config = dict(
    train_examples=197500,
    loss='mse',
    noise_std=0.6,
    arch='unet',
    block='plain',
    upsampling='pixel_shuffle',
    init='lecun_normal',
    beta2=0.99,
    learning_rate=0.0035,
    max_precond_dim=512,
    one_sided=True,
    max_grad_norm=5.0,
    max_steps=18600,
    lr_schedule='step',
)
Rows from block 4 of a small image denoising model, named by matrix and row number. Each number is 500 + 40 x the weight over its row's rms, rounded and kept within 0 to 999. All counts start at 0. Numbers have three digits each.
Before each channel's rows are labels from the 100 images, of 14976, where the channel reaches its highest value: "strongest on" is what is common among them; "colour at peak" is the nearest of a few named colours to the mean colour under the peak. Only what is clearly more common there than usual is listed. The data: gratings and oriented noise at many angles and scales.
# conv: 3x3 conv (model.mid.0.conv.weight, 256x256x3x3, each kernel summed), inputs 0-127

strongest on: stripes at 90 degrees; dashes; stripes at 75 degrees
colour at peak: brown
conv.248:507558486540480452486478466587435506486476517508547506563507467476498495499487514470459489515484489470459496511460487518446502341465515500516441403516508538494520563486566528477595486508475510545466481467522459513533481429498507451449533533496517448500455509442493519496466481548488495406465455582498541480484520519492412507488573482484488478487467461558486520488474532511587478534489

strongest on: coloured; dashes; very coarse
colour at peak: purple
conv.29:550443518514457554532384568512546532436496558413471503513517503535500555519503485491468456499465553437457531558520566521493488475474490494521472541479455457506437429518517511477428451517505456542504451550479491508465464533515560552536505486538484521493504502550450421546493540542488451450452551520545514533548467503543518466535531525514466465407467439492524506524492551506502574459496

strongest on: very coarse; windowed patch; filtered noise
colour at peak: brown
conv.16:505493477403463444506549439513547532492478428419541516498461570502586435457507443461430478527464536518455497538558483543473448472485548519452410485513471518573482469512411477498491446447472487482515496471502516512494507467566538474494517521511511540425489539507443548519482506477515479447466511464503534496530509512510511567525489487434493514469520542554570556560514462448455453504467

strongest on: coloured; very coarse
colour at peak: cyan
conv.70:455513483490495460515453569498436457471470523448485563482504512567501516505479482534564493478451436487500493525532512518526523531501428535617425464510430509502519465539492513491502511425524438514501516504435467518495531551533477486561560502497510519532500562534543521497513526482460499459506549555500472448499498544577557599540438464523496508372540447479518523486490483637533569425505

strongest on: dashes; stripes at 135 degrees; stripes at 150 degrees
colour at peak: black
conv.42:558482528556450470503438507482564486489488480515531465490511543406587475515488483557454454498513467474496446517555570449533538489537509539481508570479494473466493610551528463492535386583468540443502472634486530494513494503504502456478506564547463592482487549524523421547510545509575570487504527502484532496519461522557448519485509515515544509530513601528450532482537459471598491415493

strongest on: noisy; sawtooth grating
colour at peak: brown
conv.52:518489507499488502457511485418544505531559479505483460488528557446594456506517526624459513515496554503501466415552434557492548503565567565463521487484444456490529576527424516468529486599466494430521500532511467494497473461515434535501470465529460460464528467524450523515530502547572466504499488539530547490489523537474480480524495475539515519557568525561525521487482528427553473533502

strongest on: very fine; dashes; stripes at 30 degrees
colour at peak: brown
conv.137:507495535521457490527574586482514481519346509543479523523477514541502447470507639524544530500561480459506547565483489523547492501490514446489441446472508506463479454527456480427449483541490479477452538562488552468455553448500467436469514510469465472461457462520478580536522442592448467411479546463501445507518494573528465514474462556430562458424568572484456541445505451498507519530462

strongest on: dashes; very fine; stripes at 90 degrees
colour at peak: brown
conv.21:362485509480505493525484556452430517508445549507487521505524507538404476466469589446509478473473459453480532501569530488527494543513474426476464470511516445515498530519540493486567529476521504504505520480482458525501474524494524392513478515492472483482480531491475493489502508477475456478487606515509448539541492489520529546504382501529481499441463515503488505469505481480597522450492

strongest on: stripes at 0 degrees; sawtooth grating
colour at peak: brown
conv.35:504509498460544529506564538550421508501442492423482462507514522487563519488486492538557502512496596495498439524483506505536496477491484538474453473496567557470506590561552468500509597468511521540489499443473498412495512438483486579506524511456508521525517514468477546498493491469530560461528404538520539513453454490548535514516528445429516495466574482558444503536478502540499550555515

strongest on: sawtooth grating; very coarse; stripes at 120 degrees
colour at peak: brown
conv.236:489536479498524472489495507493554502430537447553530450508500487567479485495497442514438460508534465519487523499415485449464444543487498495522493480518531573483482534463506554490496505476510492444512507529462530577495554469509519498510476487497487501512492525454482422529495515507437463472482567439545558531472485534462494451540503485486430521464444546502468449468497470531405469493528

strongest on: filtered noise; very fine; stripes at 45 degrees
colour at peak: brown
conv.54:601512515533461499478478489493492513494428491527521492558472458506486478467509497523469519471549499476437518484444504477551474497534504460458424368505426522487505483410517509448523429571469518596450534549461436596501518403505531438493509497488487467496431492465472485509509494541451457464486514549512511512504531542523465452487480546442524467454512528597528563467501450494535409539468

strongest on: noisy; very fine; dashes
colour at peak: brown
conv.76:513506484445487493543452481457464503451487505472450513493499532470533534481510466559499534465534430509531456518492507464489557542458487559662504494554452463587497444542439505484478495465515441554486548472510558457494467525500432584543504483492520459480532490501521520486516531509485521444523464528484455441553511541520556532491517502428513520572534449493504538504524504543588492432482

strongest on: dashes; stripes at 135 degrees; stripes at 120 degrees
colour at peak: black
conv.60:574489500515413549529425517512579506458472470512503535479522534503489495500513474534490507481495416514528541471617457489520481485453538529542529485462465448529485418576474465473511449569504471493555473531521507492432516457500585456519443557519543506489463514566521521516477511537530506429496610508487466489508433522522486507495506497524531521518394602507538539502533434501483402421469

strongest on: very fine; square grating; stripes at 75 degrees
colour at peak: brown
conv.38:585540505455515604547495552514529483487461497557520547523488485422567547501522568460465484488493523475453530498513513494494435526492553452460489544540460570513490519434513512466562499478472483415483521521435540450520485585462556550501425506529543463494477527506440462487503459528483551418519438505473502474499553514481518525438443513549477508443454596436493434542506496492441454498499

strongest on: coloured; very coarse; dashes
colour at peak: purple
conv.174:511517488501477490492515479471546462513542461482523457464466529492517494510532455519517444462464506511535514566444499485431526503512508595479455474492480585522504490547437494453531542541481549439516467516570509491490474411533450590470441486451585546472546491505508557494546550498469474438467512465518481513518493465535469466561493507484480516517469528570533413473523449413419475475490

strongest on: dashes
colour at peak: brown
conv.179:570525463489567470526515530567464498464484497456535480492518490494555534501477495498487531540475546538463532567465519567480536441437483593490514531542561507461523513500537458523399615440495497442487471502557469493535560461511540509478534526479529498516539469473472413525459449498514563439461456492445559521433482500483473454535536457506567499512495563502550440528543519457471508585486

strongest on: coloured; dashes; very coarse
colour at peak: blue; orange
conv.169:516581492470585511559500506493472510484526474535503499479467434479480474437581521493488466520513440551554446465473471506560484509477473550532535461517483466483573509481474486496556478472500572516519528531484538504526530540515519475413485485434482479502474523443631499555525435472512492497507454528502510508502495533472481467390455514501533548568527561531437482570564514477444493476435

strongest on: stripes at 165 degrees; dashes
colour at peak: brown
conv.131:502551519410510448486452518526513526473498456501510448450554472505572491569470506426573501511452440531471435481477524458447552506470518519488519478438454493431509482526650537541547522518471542541541476508475491569434516581510485513497526531452519575494552508495501515511473482543481444424461500471549563499541496576526460519499543470498514545477446506484476477541468498508522491510501

strongest on: very fine; dashes; stripes at 105 degrees
colour at peak: brown
conv.89:569483472434477472489480436492496458571491509438485478503514548467530491504522447600558520493495531506547447470544540478461533503556494584476514458493423527467484522545489471452517412457495489460505453409512497457520435391497473527485533511525453458534526491537489493530477500511486475558487416503492498485519489496523475541523465480481566485554534496541528512519494507474539524517512

strongest on: dashes; windowed patch; very coarse
colour at peak: black
conv.246:462518499573475540512506486492503495590548496472486503491535486472459516510482498467535505498504534493539456505527457484472525517498493526551494494526558484503511433542510514513527553534460485448495514477499495475514417471509448581474510539532566470507507488544494484484504548504539505503483436507484524494519577503483458499496533536510469511544542472549482452393464472501470503478535

strongest on: noisy; dashes; kind: square grating; stripes at 45 degrees
colour at peak: brown
conv.65:486476532521528454536504473504473522507476440471465465473431544478518550523487547514510520439553490488495498474540487459441569495490550549591460550510560518448453568493560447507535470518468517588495503508570601412480503479500505565523520521467520558504474491475535497466510468421559465550525551586457491554499442436511552467488506547463476490509545517483459461501506515503513410507461

strongest on: dashes; stripes at 30 degrees; fine
colour at peak: brown; black
conv.188:536445565530472483501517540479533477533377516553485536482463520541510446474528620583515542474519530510565577547505496515537477494482502508429473457461481498452444475591479467422386482532493479421438525562502508459465506457504482493480492539463427434493484473535479521519541437531492538375482580478487477515496454573524474516478460561463580430495513556485437509487523471469500518523447

strongest on: noisy; dashes
colour at peak: black
conv.108:515507514461540489492488501468456511472507565455453510476447541473619506498491475524388526507457488495459467525497504571472470525490474461551477564509442494489518455499501561490508409415514466538481529553494456563536458492475462485544509430509480463515524493474520485479492427555462465605487492584518442510508543533498538533500572516514525511570571555540471496556504480477529579534505

strongest on: very coarse; filtered noise; stripes at 15 degrees
colour at peak: brown
conv.161:501450510422428562523492465510442573506440497503535482502522545483461486482539510482488506463497459511495483557547519475589533498513486451552455517500488536531481484460472477456534407514500477545493491488524590479475473625476520485498534503483559418459469521522498537531505518501573525396512480569513508498566491477545501451449493510519489513485499597474483570496543531486522461478482

strongest on: noisy; very fine; kind: dashes; stripes at 90 degrees
colour at peak: brown
conv.167:464466507590503562477531505472514525535544491565513475470497459550512520524537544504509543507606550483472551479524409513473512526532566438475484567494497442449488460446513469455514570630534511510521490539482470501496485409546542453509475449495532558512472508522521513488527464463556461504517575501470503487470496448488478475494439520577430508491492538550515460475514532526475448501468

strongest on: filtered noise; very fine; stripes at 30 degrees
colour at peak: brown
conv.244:614495516510476494463520517513492491505382468490481549609493481554528475467520555501563495498536491467501548422496516499541400502516483460494441444500482485497514527364489515444590495484521485513489523515368421494493518479480524476502487528487494489496502522509490499510552514552497471493498524485529468512509512547562515536483478562429537480393586546515481445479447480539419403455510

strongest on: stripes at 90 degrees; dashes; very fine
colour at peak: brown
conv.130:567511514506518413497502486557501559447517464522551478550421524544451478500513527480430465520422514520518510457407510546506506440411462581465480528514551585487486499441511488553513460431464499529485450490508561487487569519469527455436536541456531519505471501472495577537447473492526438423457557512526517516459491503485472428488586492506450493435442435441469396527500517477508450536490

strongest on: noisy; very coarse; windowed patch
colour at peak: brown
conv.63:534456498466434463502427488462582527491501431497513471504510528504428450508517492514474483490510435477534514468594476434469540488486533537528512478466469500506485471470482530485510434573480501506497483554538582495439508528536495500474489538560536546451482475541498490527511576497494380525436577499555484525572472537494496499483508543509466502517444503454516518502475423445489369458493

strongest on: stripes at 75 degrees; dashes; stripes at 90 degrees
colour at peak: black
conv.238:437540493487475585503487483474502536435554457518550489455437477528587465466531391491450438476421458477437461509349514511529491510500434411481442551499469544497504498565475505529574476449503518571491510535484528563507509617409532487477569476440474451477490522439540512528519501500479536479470459476547540496508464496432473406448499490497439465474523499439525571526530553508512480544502

strongest on: sine grating; medium
colour at peak: brown
conv.71:522496509472417488464429503476575542426450464537520490448542505527486420459542457514464531534481450538522466547522525509545489490483479455492547455478485492528516450528410535483423495514494492401518466503450475576473472527530526473489515523505486474477538519517513424542510567474523535326443566434533509513516491521517463461479501472539470499506417517399565495497511460459544449421529